A small self-supervised audio encoder (BEST-RQ), trained from scratch: 102.2 epochs.
Rows from block 9 of a small self-supervised audio encoder (BEST-RQ), named by matrix and row number. Rows with one number belong to one neuron. Each number is 128 + 32 x the weight over its row's rms, rounded and kept within 0 to 255. All counts start at 0. Numbers have three digits each.
Before each neuron's rows are labels from the 100 clips, of 14848, where the neuron reaches its largest size: "loudest band" is the band of the loudest frequency at the time of the peak; "strongest on" is what is common among them. Only what is clearly more common there than usual is listed. The data: synthesised imitations of 52 everyday sounds, one a clip.
# gate: MLP gate (model.blocks.9.mlp.gate.weight, 640x160), inputs 0-159
# fc1: MLP up (model.blocks.9.mlp.fc1.weight, 640x160), inputs 0-159
# fc2: MLP down (model.blocks.9.mlp.fc2.weight, 160x640, transposed), outputs 0-159

loudest band: 4000 to 8000 Hz
strongest on: white noise
gate.561:111110140109116118147191134140154067178158133123137144142159159090166102098158139071102148119098163175138116133098134123138173138104104109174147061103090133125067145158116122112115129120154102150159061149103099150143095094099123152184126113205092137150128149123111099137144145119190133068097160103130096108121125130151172091130107199105180105109122101157068111206118180177200126154201118160059092152111107104092154098221202110123126104126145137146150087129126178141107104127123118
fc1.561:128084149119138140089108148190100115104109105166108125090185170140170158115128112184140151141126098097129137071124107124197095131139160078079100161138124106066155109068134110095177104121151099136073137155177174185182116096188138120068124179148173151153109133122147129106168088142082159129112114130097091107139125105070180130189194134201091151157113147127107190167156154111108095188129081135149138070149121127160072188109081147122146077118129109148162099161112116146100124128124117
fc2.561:181166145136119167157103212211106144089107149170142168125182095130078085124143153141117072094152115125137152160099175103130154082153129195190103137081107120144126128152158136174147112094101168131128135156137084079107131154111127103156122060062129159155146090151163114070154131187104109188100098146185123122116148160117155108118105119075085153128112056103142119088074198117137132131190158080160145143154166127126172161115134050116131101122118124162093130089120127108161117105106139

loudest band: 4000 to 8000 Hz
strongest on: nature; fire crackling
gate.79:116117100066123176094107071138123140081063115163069152098174126118080142102179138148146104166105172050145092150108120123125117116114134134115155124195176205087133085119117178083099135117134160130079175174114156132070068111166112102082131175171092124154166113150148136165101132114180117103103090081119169143127142138122125105152098129197169136090137142110109127125095145072165111159097112193136122214159106157160086163075123131124160150168142169138098146132149143142133130176120170
fc1.79:125135116149081095093133147081042089221140144111111139147073112172065147116156101147156121163092142075169064169068137129109151173103088107093105069095063163096091147111099154106119140129094126105130175163119120119153119164109138126109123107065148169051126095107172131059062147126143193126181150102141114124129165097170168153145128196133139183142089141128136109119117112108099121178131168093168122147097117101110100123086120116169132128177118133167143113084111119115090126118169116
fc2.79:150127116159140092152029087104167125111168167120155116154081075160126068172095136086110158110181123160214149146183088085130137133139136195073081159125140063204156091116128114097134120128168139151118080126149130110059116110153113122147103152107137114182100100189108078115086169162154129135135104137138145145097152106175127118149120125070146129095112062132120132123129160156124126097122060144124144173121163135103192189124177172166120132168171105116144138134079135105112122163102103

loudest band: 250 to 500 Hz
strongest on: laser zap
gate.351:141081119134134126137132146123122091063146182107103153203157073107073125149117151136172069150063131149128132120109121122080103089099118114142120126149108140097188137121136101184135120079116155116095109153196096157120133169096088121163124143131141112106173147122102102130096110144161132190145120102081180099111096120182162169125151125212167116109168160110148142102114133124060084114059213141109141100125152126109090088122094170060100147113090116178104069131076153081125099123132194
fc1.351:137088115162154079105124113139169101140138114076071109154175075122158194068143148110154139072121117093156196135139114128103153182073103168187131096123062098120186159159081109134180114150151158109177177104134109146172127103159092054112140179193128176079115160121152136128077132149131176119095142145081142095129171140151124138130145149140100105168115143138118098096127167091102104127141088148094076118147111166142106092094117168120086163108079100053136162163192139159159136125147153
fc2.351:149163134107133133219075121126101162126134060119062135134078107156118100157144179170087143170125164148145088136092132100136104117172129087127132161085099139183107141158181141154084112118156086149134093099139155114082158142068118146213114122140108129123144129124206175065104078138121108058139145142154150118111107188140173065122136096089141172141134073125124131145134125116107130062111116171128145134070181069168113068115140072152119095159130167126151076099111090115123148126103103

loudest band: 250 to 500 Hz
strongest on: animals; mooing
gate.198:079104123123134078177113130126119148136129152142143166129071145104138139148114085196138116167094087083187154157139162141088121117069193110097133063105148086134170126131132150185154105088133143107083179123144083123143083123201130105164149125208114184130103157114069105123124166203096124123113097081126121107142128137131157126117113106177100138134143116102105207113104096168102068161121107177148179085173104159170142108083192136127097116112151059121104113142138134104156091175091093
fc1.198:100085109137172106114104131082167090139129112101126139166154087150204103153064187151126173108120169097097118148152085135144115098121170082095103064159127119106162116099125123160157144085137139177083169152141154081169125130111123093104191070119159140064119111153079124138102126090118134107161142170084121152154130094201129125122162101113175173109193154148114099068092109102145097108200107136160161159131095064142128079201087126134119108062111109151141081130076145133134099121082136
fc2.198:164171189100118081102155095099188180103118170123125097118125146104099099131162107083105091121081125208155132106072131166059113157102147079150135091106044165210103141109130156056169117161151147134146112138108112156142166081110060100134153123093051158137104145114075112093127158156177151177099161112124083072104112145147145139115111143141133167178111133153116128112163106107188135190148161102086102130121106152082136179114125134105105140141105137113064114102150142164154129101118093

loudest band: 250 to 500 Hz
strongest on: people
gate.593:103140109131084107124119136093122127160156097166165147127099101107090120146144098173100082132147113119162164097096159117113184141067137192136118124146131157128163159139103085115159110185135152119121115054123111099073133120146157114159139093050163097158105104153156175119160069118126157128099133097151106102174160150105170132129162086185135072064132125119117096163097097097125106162082130183120161134108122149143172165113145131034037096151096109130237140129101148129069106133080139
fc1.593:104077101124166119150162217157094110142109150154130182102138070106130094124100125088107122138133121155148169132175131118197139128083127123073112127095111135139128142093175086135146086093155126136169126144092170111077138077149157142087152179110116134072140124127113152171093136148052155157195126135143089143076162108125167123107085211093039058142141147161138160103162119120088065083101162141104126081148150173117106177100072176169087131143138097131140135144140159148144118092133158
fc2.593:168172130152133118133128113119118116132138117132163105170120166116150104165136164143150074115095147085162162097158152162104203072134104139172137155141183183130183092120140115129178116163111186142080083154179158144101170155111180147107108133105138149189116137138107134126132112146128161126139075139125129095097164128124153096150124101124129102088113145104194170116136112136168080102130123036142146085060143081164096134095173219116144200129106122114067204187134140135116112078108071

loudest band: 250 to 500 Hz
strongest on: mains hum
gate.66:058139161123085179071141145082171128090177065131176168131138124088130135145113097157098168086127182117086187123148154086127137091134164118103117132212157117129111104160110102054130159199112103144154128124124102112115188103106109145114096118078153138130136099140138085106146064105182146086101126147147107158102101133105140149142105151124116113096138061156093062148111180121197108156122076119104116210141163138138077131136094118078132137137145192159095068120132144181117153123162110
fc1.66:088144149174137183163078153093186153103139162162133126119109054129146127188170073134098146083069093161186149171108125132104079079154115157109110161123133115074147101151113175132051081129160102087108095131116097205181188049110102153157161129120125133119157124108146131167134110133092130112148159130120149174185148161132096141088116128162102120080140056127115140119140136120104109100119146135191122137133083130093123090114135111135136151154191130136090139112143063201130106109178077
fc2.66:139118079085123109141117153133168110148113096099117147081147035123060139133133159113149106137117177129128127165185087145148170140114126147191144109166122128141159155104133148106186126183133149186148125173127170113136149133112136123100078036131163096123135141090068117137101178150126164069136135108206200079123170124128176131108141070126193166149103125159153127126146114152132102169168187154137166177116154078132078077108135180147116150114074105082142146150119163063138099153115117

loudest band: 2000 to 4000 Hz
strongest on: people
gate.595:088148049113126149159078059173077131122137135139169100131107102036129054123109132095113073153084133100141156103109128130106096095088120168168140135131153120159093085144087102092142113170125143126186124119146142130207150115106148102110152132158113166185169122131088093118115157180160102093068097143197123136099130115094183124170092150131156169142160160180189141076101181118131162107086133188113118097121068144105102120086151112126139124124174131171124181141101106155134169147104088
fc1.595:141065126095152134142071109140128063129138081123091067125125186098119140141100124101171132151157079156094132102097117127094129131139111125081115158103112129156142104098137141111100117168105101168126141138143174080080137170111139126192129163159105070131048103152110101097122119104061117115183170067203086128079151086104063120167105187114206124126117122149114095099110099119173088139151115130098112062126079138068170113169095100137147135118056101134119067110163119164154130096114127
fc2.595:041134093135088130132112110109119195169075152155164176117122138127171135174133111125160196152106087125144125091167159111077111115118136096135126118174155179084099081126099190142102116126116167094113126147104120178127166150113136140145104104148139162128105100155173074123160159166174193149093078138127066161135124088091166183114076219136130122104129100167136165159098087145159121118113062132122186130160183130128060151113126094101132129148167128084146147170071166132087126121080127

loudest band: 250 to 500 Hz
strongest on: animals; mooing
gate.256:145189155144118172104140128093093111108160147097125122119096163167122174083163100156138098082122114133081094141163116107073052128117127110137109176127109186075104102132137158130150155184075177126145053090125158105163138144117080179147126176114142101090117144085160098115125142095076075196154126123126125093079095114131142152099141142165087140096093101169096167156136147133144110181053158187106122062098116210130105100090147152172139082132179156145157075095108111095140096117124119
fc1.256:051167072135101158136074138123118172177150117217190124154127183120167089122149206129107122137134124132137142138157090145161108169134135156192150128132113148134138105141136106179140122066156104073095112124136173159113126128094109135076140112118147135145133197135116118156147094086066151137140191138179138201145122137119100138155117148101097054124132130086151163142106090172116155125147073093144147085104116122105174107072106078135111127172117109113060115099130133167130192105062077
fc2.256:181124149149083108098123082123164112102082162134166074107148126105120118130131111097110081131162134150087124105110163115158171140108067157092136185087100190139093087169157128048111115126164105119114120055164130172125139122156153172109146143108133133154168130096151169121158107114106109134104170161109163157102104115189109118179152091155105157122137195171106168127156151094130167087045108141092138130163105087078060128113177130107101117130161141139103185202092098175060116114088171

loudest band: 1000 to 2000 Hz
strongest on: machines and effects; sawing
gate.102:147142107134149161139155106171138108165115138149145175123145106107160160176093151143089196156114057154112137108094099139114105105101118140209103083141107084122081140188155110109096130145103103180175086115135101115085131130098148072102156129159148186153143175166128126130111130110148138156148136087073110078095118037142138105129170110169072145173178145137093082047156083174104194143108149093188096184129127102157164159089135104135113111096165160128102133153138159139132130077073163
fc1.102:114121177184088165138124136101140146122165127117110188134162113123129160170146098075135122153087131106130079131105077103157135086142173075082070073137070091152123138152149091053126092199089118123154137124147097086096153114165108202110199092113170138156150184084106122153098144141094105075080109174144152100141113158163179092156197122086128136140128080119110123113189136071140145095116135134161135113175109160121145143151106112092134097144119120141081068130134116146124101166038119
fc2.102:105157103078153082112116144119138118135145135145078090150175089123107164153077119162089088110148130165104135162150146150096080191142109106106101081181124145086090090070096178103111141037126150108142116159086109173113085107119099145131128131120136145099080124130136128119171118119086028200143124074079193151150133121149107132155065120151147108143117107172108127107149142142153106124177117108109132152152123059150181081182129097095153081134139129157128122180099084113052199112136123

loudest band: 4000 to 8000 Hz
strongest on: machines and effects
gate.178:131102141080174196120088122121139113120144167164090119103120160132214133190129102091143135069138135139151112101193145129135192055124150166152125136123099109136111152073140159183118096122109055121114154121110118143074135129129161187147095195133176132137091148204082128096147090082150097135121125167106100121095117121111098118116052099191176139128128100133149151061090111148105162118067127118152184112123166088151164137051134096133142189161112123117127119113163108127167090102110155
fc1.178:167117074113184095145173095123168114091078170128119100183203144146120137124170118115156109134135108135128179195107142149102122132167175161133159133131109112165082149126140142103130157126124022141251166162113138195071105109129095093125146141146081149131094134119089096175109089129117135126110145131165095089167105151068141136171140140128184118156119120144160141135082140153199135073166104118109129147172177112187127177149164149087108117116160135128129078117112123088082131087114122
fc2.178:150160152127100106121126098102147090091144129120173072132147146152071171114170136117122132179078114177146088097132115097132110163164150094095119112124102098061188159176114083113121113145211140140160089129165138107138196107139112120077143110122149156093084188119101167162126114148093129203113139165047114081084152083137121187055105156136144136083108111168110090128080128142135127119123144120103134139203085101174075111101124173134177138118148170131095062128109135135107080119087086

loudest band: 1000 to 2000 Hz
strongest on: nature
gate.402:122169098093098148143169176145175106130082147204153159172109146139100101182184142143068160099119153077075145094150149118117148163135105099128148207153085101054070116146102083089163121147103151107084091188137108117072097170132135092143147071112164146140163096139094100117121141107090134133128144118153134088114145155131169126121150165113119097107113130091118121147157112118099150120108150161074123140114127101085181124115112089186144140139121063162134141078150077188138027079101089
fc1.402:106065141137136108163177104153145167096160071106116150092115153142127148141072113141139142159129111136111138100119113173158142116170104165101188136184200143177141073150094097091099123132099163114123132076133122084130092100125151124158189185144073135075167166158071125157135129122095158127111166107114088121143155099115137193135129117135121100152134126157129141090095073098129165127167091052070125176149086125138088099182181128082152124212180162130154138160086106134168132185135065
fc2.402:124137131119099154158162081139107139119128179137149120191187110068130140106142169160118177095162166166135137126179101102164125134079133114120182097132124090076140125142096101163163118139108097090140158120125157123066123103139105117145144092240114185150079097122155089147097154068114151100134132107139127129131082141131114059117128138096147129104112131091179105099170164142127114081128191118096126097115100133172080183145122062155111156084170104139161125111190086176143146056047166

loudest band: 250 to 500 Hz
strongest on: muffled (low-pass); mains hum
gate.460:156117104168123140126140174051117123159069139091150171110111098151137166118176033146080126152133121177105106180172097153166111085095160115169116119142178114134161126195078117117101156140099152070141128157161094118148096137135087087066085125074088084081178097177150151183142167119132106138124130110145095153162123152109142083143148066121107070152143137156160119125114107135095101140151163128109045125081128090149160177140124135138074144158110161139109167115178161168123091071139148
fc1.460:084083156120116145158132151154115083114167135166089142145077145118145118167089158092154135127110106151165139125054128075131153122092094148099119193105107149104092095158129165131189136132160162171061165129137117151159110164179149085166115115133141152069170146142148096093165068141070104155157207137176133142129086109168112155174124096142180147111095157139151094140064166100134141053102161127136134123127191202145182105141066113138111167062093172096139134152105141114151165137115120
fc2.460:127173206105103160123133131141126154136142079148102087112109172145136106136113107084134145094106160209099090105095147122114099127123137139124061169153129128158110138076135139056136124129152157091108085155162120099126140130189102125148165155117167106140073126084154133138089115099097130132096170097125138141148134189122125156115116201141126211186144049098109123153134077165128115132186137112031057164164155116139138118123115156137113132112130201128075130171162064204127144133099115

loudest band: 1000 to 2000 Hz
strongest on: muffled (low-pass); signals
gate.82:165097092105152146115114164119214142050165105108158093124069116173094109081172185152134146077144170113109091084139068154072129141098156162114095088148157164182166138146086152120151152114131113171130167110139090146107139122170134160101138147137127075125139136095158114127133139126097183161143135094163043137076097163121091104128143206123137118143126165169117150128146121120113125149139092131075143124102141141144176165088070101032122186163132097075076141134097132120157171138085120
fc1.82:131098114112096142163168132144182127136127079137079048227040086078125157099176139118138147086164150096135149089082138154139180126151106072139145093125093127159098130083119148118127163103166190139151156120148111113106112078164110105117124121140137099112141159133119230134170085135163187125143177101048122101130103094122130135148146097076094137113127095074138119126132147157105101161082113128161164165123102135124157175122115165153092126131164153091090067150074100082150091151148140
fc2.82:064163134163082110121175102098090102125181120143070112107163176103192152120116135137092138107167135159119116146112147142134126100123124121118132063114092100126175163159169120133091071113166125102189146072164144105130105134184130112122126120108238141118154079158094158117152142097171091076095138113104098216169056120102178154102092095151123145118127096110103144098184136155141114130106062146152105069152120153092134138118098136139063110141096141132127171129087129077071133134191101

loudest band: 4000 to 8000 Hz; 2000 to 4000 Hz
strongest on: thin (high-pass)
gate.270:092142153179085201139112101111179121153165157106126117108096126175101141165184145162038138095151168171161114095098125128144129162093097123111050042163154152100096165128076104109121138092106140160067137147139157115105137164179103127105166092170177123159129149126093152128154175115104123105160123173123102151138056119162136095097163139112176118094114152129169114106069141077149147152129151125132149108086093118134143208076181103076082137158158107076132115092136149143088129130176110
fc1.270:105090100089114109174180117138133116130156118071098119132118148139154117108148154144107095111117188109101125106106116172117067104138162113060124109118153086181095167117137110140070123110146182115092166082119145122139115153124068128100111054165099144191117147194078088107135146168129155098094091150155111132125087176162105147128169157158097099127115127162156180126092082084179208143104175131139174109091145153134101199166148151134168154069156171179081110142131080086165164105087119
fc2.270:171143108180072160124081219118123107116125097151179141071105114176131098145114141136145096135184153101154144161100183137156101129132150133142116082126124169072125076129120121151086150090089130113176089158108109101105145133098148128068146167066107148132168112064160064156096125063060181117120169157157132125095140171111138143121108179144177144121141096101158130150146110099183103120119166169148108086125149106176182088085112121126126087102154154085131174133138148188195124127169074

loudest band: 1000 to 2000 Hz
strongest on: rumble; mains hum; animals
gate.587:125106137085129151169147112121099177087146149157104170077192141119100142154134137101169144150092206150121198161197139147173072166134172095109147131192142142118077078165092171117120101170082072087091099120165118093127111138156132152141146190116117084167124208129109132120146126114152111146128154106108153160075091189149126144161169140124144066160100085115138136075106142118155163129117079104165082178117140115173086158109083146184118130107111179181175143119102168160123120134141122
fc1.587:135122126152181114177195105139084205079052092142136106157068091105110111106122088104179103113177130140118146107136162096154045200132146123092159132150132111150139100100103212128170069172201078134146162137121102132165130153126151150167137141137140071141153148087110098096109124128148101072151136136170143125132109097166126164117154166111090140116121120138119157119102096127155097070104111156068109167109130044099109130153085129128130130145053062117138142132109160116140151094135071
fc2.587:187140158116109101113128122096125103123101133118105108103106122120089137135137086230131163160105166165114091106084098158058097071103087172168122176155113164122156151175070120139138130136119117121128152091130136112109107065091088167157117121074193114093149137142176122120149147122172152097078121152128131070149118162136101059141124079124108103066114164137134115092164134093089099140168105110143112095127141219179198058150131138109080113103177172134152072188146158127131159141129135

loudest band: 2000 to 4000 Hz
strongest on: bird chirping
gate.147:084147133143125150104138163170153115146158104092179141159129114150092192114112046100144146176158130112104170099102113111162134153141076166120080125088042177149100137172125147080100089154133081142069118135119118166065116087087111142128157122133081176116124151086176121160117136094162138075129140099130074117126075146143146153151082092114124137090136145112077123102133119052128099209174079158096122075112092137117126133167107137093187161099126057161151084171133117106079133090139131
fc1.147:062173145116128152093138179108121110178145128130149123119135110171086105138084067151171163109108107138102126083143108174199126099130066154131137088125098127101156101148109183093107114138177158117143119164151113116042149153167154144134114146105104159186135076159106153134120061132137201175076107096088118100179116094131129065167136116100152109101128105117093096119088174078158139160176100145109166096123103186080178150138177132074123171101144154153152139112122182169097143061131106
fc2.147:119089103105142025098160149173150129077150119157155111119166180133093144059143103178132110178107169109160142181155198082123083111157168125059137179110111115109088137117124103163136169159134121166163182115085124155132088090173083113166139087061153159156101091122122147171142138133056171105090119098135079091097135166137119100101135167174092145176108126068103165113158110122144167105151137092169132129128180150159102111128144113176166131131144156186144114143145085181152136118132130

loudest band: 1000 to 2000 Hz
strongest on: mains hum
gate.115:111118125080141123148112120124186099138143198171128149115134139125155121146105161087152119180113145133103092190185159172150152152120131141091132067127074085117069138129093198122107130090154090144047190177097182108193125078141102141104200131127131108113159093098152171101145185081104109107135086171169178146160138160114145111110119162121133134156082085103160147159026120121136128136126110178109135123101158087073092142118099054135113168121124111123130061122145117142106130161123135
fc1.115:107160183134162098137148141119214108148110161169166101124146114161126111133110142067139097100118098165069113150102103149084133121153157111143157082085090161127187106124093120132175088087139184144128080104120127154134111089109144159158114154171140077166199065105122174054132133116115122143144166145156119125126132154119136120120146137080112193139102129172158087103081106131079194096096149099179091046183116169107137147167155151096120134168129151099105138140086110161149044170083131
fc2.115:117169072097123201120154162158065108077148104105164174132116209119107120113129141142114094140142132082128159151143150043134125147131172099162120167108152116118124125107131106141159168135126128113106194138057093151138103211126142122146113186163115099114045135057125083186125082146105147083146099107109120151143171115091156123085064135130088104112169132079142187116183157146099091169072110164123097120085112128124127139153123078173137133165201102147130142097141117113097147108102111

loudest band: 250 to 500 Hz
strongest on: thin (high-pass); signals
gate.433:121142163137148130189129094103191121075152115148109161097134162106172169100134150084115049190103143126137084138126081057115100140113125114090094161155157133116142103118065125152163077124097115147088152104106092080158171173145102175118144118133144147086104082135114052130134134111139143124136075075125079115143104087104198100094115131064133096162164203107156151128144130149161090117050188172117119127179150117102162123140142112138108072175125114071148160126143183115159083140130154
fc1.433:096146089143108080170183145127101143133087149095142121161076041117137123142165148161121140106158113169094177114136177162100115132182144097158153103140164128179217112116103104153192110184132077119155175130106135071099136122100205144155178077123176066147101120092165144195105107138183124087116109079116153132159172094149140146112118141138168120107132121141148075109090106152136126180118169102127092149138052124138065152107163108143075090151133127101150143124133159110150081138142174
fc2.433:114181162115218098106105118091193172195147115100132165123141118165099143104101154152142130171125186168198194117111102093124105108227123104163084135111101151151137102149151126125133149080152166134124093110141083118154144094163126156149102152093132108143115103130103130151138150140110086174111107143164176062127074146112114119184144125169083157152155139124174128150132163110171045129115165105142181162147149082181094070159108127100131140145128132068167106110152116142090177197130130

loudest band: 4000 to 8000 Hz
strongest on: mains hum
gate.177:075112078110130139153085106102138045140220161168084092140154123129119123181075147149097067126141111070183133108141109122137144097069175127150118167097126123143119106167106079128159176162133144055098133132139031117088120108105125103132105134098150097140121142150120137072097095105127145172109150110089061099189147114098104111140145079100140105168129144082109134172112096069179135117148139129100165168106155098100127097064133148124157127153123036127158121163141101175119120130165134
fc1.177:104144119079165114120102110122137151130081115093161104119103142083151115089136099188091186159085127117168174103078164136135132105165192079138148138167120133100104100130168108145140111141127121065199100109161142192142096034091129118142140114114116139110096115063161152125157178101137075117116093074158098093152086135158121137104114105145103127110144171114131140135095062122138168161123117134129093124097132124149075205184135110095189167146089108062177091172136165080179161108078135
fc2.177:105146137168100088185134201102140099126111140097134111161122082133160121087168093097128145158104095179112132105185137105124118133087151073134131127107140180071074124144051100131102126103109166119117161106083091103136171117057140126177159059154160123104115111203138165148093151112094113121053107118136148136122119142156115193155143152109053139131099187151171151194183140191153109145191124094156163118125115129155124145158085208094145146169161138128114127087132154127112102169142115

loudest band: 500 to 1000 Hz
strongest on: quiet level; animals
gate.376:111107086066127175027108127115136129143137117116160105108118139096095154069125056183098132090101180135115125154173094130205164095175107129110155140118145134155153060152126118138149123102102130083086081141113073121210153084106151117129132158148130146101166162097136155183106117105149136174096144166148135150160098173062147168117101156160070112079095121084188144178106151179155147148196144122127132088167092093120109170134121139140114190126090142104121097109150115135100156097084130
fc1.376:120172084084130178110076123124153130134105114179088100123135157184082140101135098098133089154105106134143166129074113096126100102118142135097195148123146096119186118122134174117118124091119140125110075097072042146086154153130110112106100101100107116216202143107133105096101131100131127181090154186130134172142104100091136192148145155102140127101145113087174142123174121167146139099137179121139044136055133108144161120107141110131105193130099117089173127151162199145116115099046147
fc2.376:160108158146138136114155165160112176075161085095119138161105147085135095162158126147153139114159122148150176135111229130056072124130160109168023141101124124098097169130115155094066170138159140141179095197177126134114105171131152155133144182161124176114119097135120115102103151156163145172125083092075161106094115144154070145097137105105162083107088134102088133111072084113174124152116151062124146132203148139169092142117175117150112089133151159165152104168089127119154110130148156

loudest band: 500 to 1000 Hz
strongest on: muffled (low-pass); fly buzzing
gate.142:100190113206129195104134123115144096124123103152137137132142073116081098145132144130168083125163164068102133146121129211149122174052191138152119145133180117118089071170067152146166158154127054109141192122160139111122093102137152145151122100073065129177167154126134147096158092142042136176096168145156122131126109139088119096181096118126128134115079149145104094175133139136118089135127117103169104092113185119116124180086144182111111096122097109152159102187126093120087129145141159
fc1.142:144138126126121111161116136095169105130178132100127080154189111122149140151137109177113122096100172173198165103082136128149112154112116096125141112184123148096122141130128106181128144103135125128130156086087183213080147184124175149113071090126125084150158160136107096039182162080076100133147084097117159120123080131137148215123124157118133088145176070138122172132119147131074159104110109086103123161130133127169100126132117092120115171143086055148104074120118151164154212154107078
fc2.142:121180129165130126114181096190121173108073142135068064070043112114155122109114148134123114167103173098135142069086164073127137099132100132146113101128116150112093129122144118071148153102107129176107098147169108147096122111108147147128127160121135147108134156148160114156068105087122148095099063132148162151183147151116116159143135134090121125191157151197147132068158161055157100142096137152148148093114110119135094164116135142169138036113167144187083116108062121199126150099170179

loudest band: 250 to 500 Hz
strongest on: mains hum; thin (high-pass)
gate.331:095145170149129120130118171143153050166155142121165158119190144109115123138188127070159100104097123139145139180097154062072080131135086109109151155125116151096122135128007180105089128147160190155180194119146191148083112156125134109108168162077116184112105109086162104070122141092098133113135098153119094064105132156131163112109156141145098101139140171088102107172144097151163116110138093154100115098107165171091093126122105140090120104121175150159116130134141163184099118060101109
fc1.331:080074138185084138115151147099130143139120176101191193140092104185098153186148088145128138130144149154084072079108124160177141161132168177139094125094144122108166098147166085099140173063181111090051116111116156176118099139092111117084158144116115160166139093147103136137140135187125105166118110153165116151112151129146101151160107140149136134095155111150125125108150111071160149067089120130127042125174161162112122076141162097160158159069125159092123058144125155108171096201151122
fc2.331:089108142087159152061138094110113100097060110172137133121087126137121135110087106159058048107106140171132116121091112106111156159168168136108078114086109113160108067131133176152113093128133122116085114107147126103073134064138104110145108109153138175182092191074105134153103117143125211133167119142150194073136106139159205162136151121109160119109124135089174138169167133143141181062164110097116151146092118192160137121106110076177130118092122124118108095162124094103100182134098071

loudest band: 1000 to 2000 Hz
strongest on: quiet level; muffled (low-pass); nature
gate.65:110166150124119121153108141158089153147147110191149128114101103126061147123153147080141097141097093146080148109152051037127130139161158130149105067101134181164146135124083172064093123113142140125102089084142166142089084156170071107108079101080135123056079167146147105142139094121136120133130126131093123117102092106162105088135103155163145092128188085164131120065122084208164113099066137098092153126120203141162087103114110148156124142160146102114125128120059158090135157159093166
fc1.65:182085092156109101121108068129157188150078172117115079155125096146155124082139098082093125070141127121084137162152104090152100163087167163066148164104109134159153138112120109088158116084107177176132178161151141135130137071131146132137110141154129106127120166107093107149146161168117074137129173098154146134191138127147159138141096161172070098127098101141125113110217140115179205092133097131146144098114061103069118131105195147169127138113130120125167137130220148154098174083108167
fc2.65:099097107146143164148105144152148152121130122108095093118110106116094142155125147124088129127114097105093105126130120132159104151123149127097176138159137094118019099196120080114111133137096142173172168157198073146144123150105101116107066193107156177102119147108115162105172136143078138113137130048100125169128155161204146114121097086153147168104189117174122138110195077093151169140195183164125113144079094139125148099105164098170124119086136168119169133180141124133070116102047106

loudest band: 1000 to 2000 Hz
strongest on: people
gate.126:158142115077146158149131153152075108125170120103128110111085143128102079111146128101088107131147118174119161111205155108063118148129135140112155136108086137073072143141148151139071136160145126122101156148186111099160099100129068140143144146126076147082050184096174143141155150150104132076121082090156200129087140157110135111082125139108099108133195128134091112161079129088098130143109135189171080151118170093112066103176111169058061136124133135082128144183111146158052145134141165
fc1.126:114142132110156167233128132126126090114135096124187183170112146135101185154098156097155110146160124114113171123074149179163140145162056097146115174112079131087141103140191074115112115137074119129124156100173144079143159195105156129096115045124101164127142126091119136169107117093117138093134172128165149152116090110185214189176166163157131124125165097117103142108140156120127084107104142084139131121180160106156131120124152143035127068137130121166137131097101137149142150155076153
fc2.126:133203153132083114153116126095163139139129134142157127155152136116148179158168123101080151132133137119073134192142152082155161079158141108141142135096155088174138140147080092118207188110136149152161048104083188138129083090052148116145124106114138097183185041150118129163085134083101149137114140103150102090148099088196096118157147114091159115168118154102112128137035123140125121130080077151149114107156139155117138087150150114129121120141170095093127136088121176122169070074144142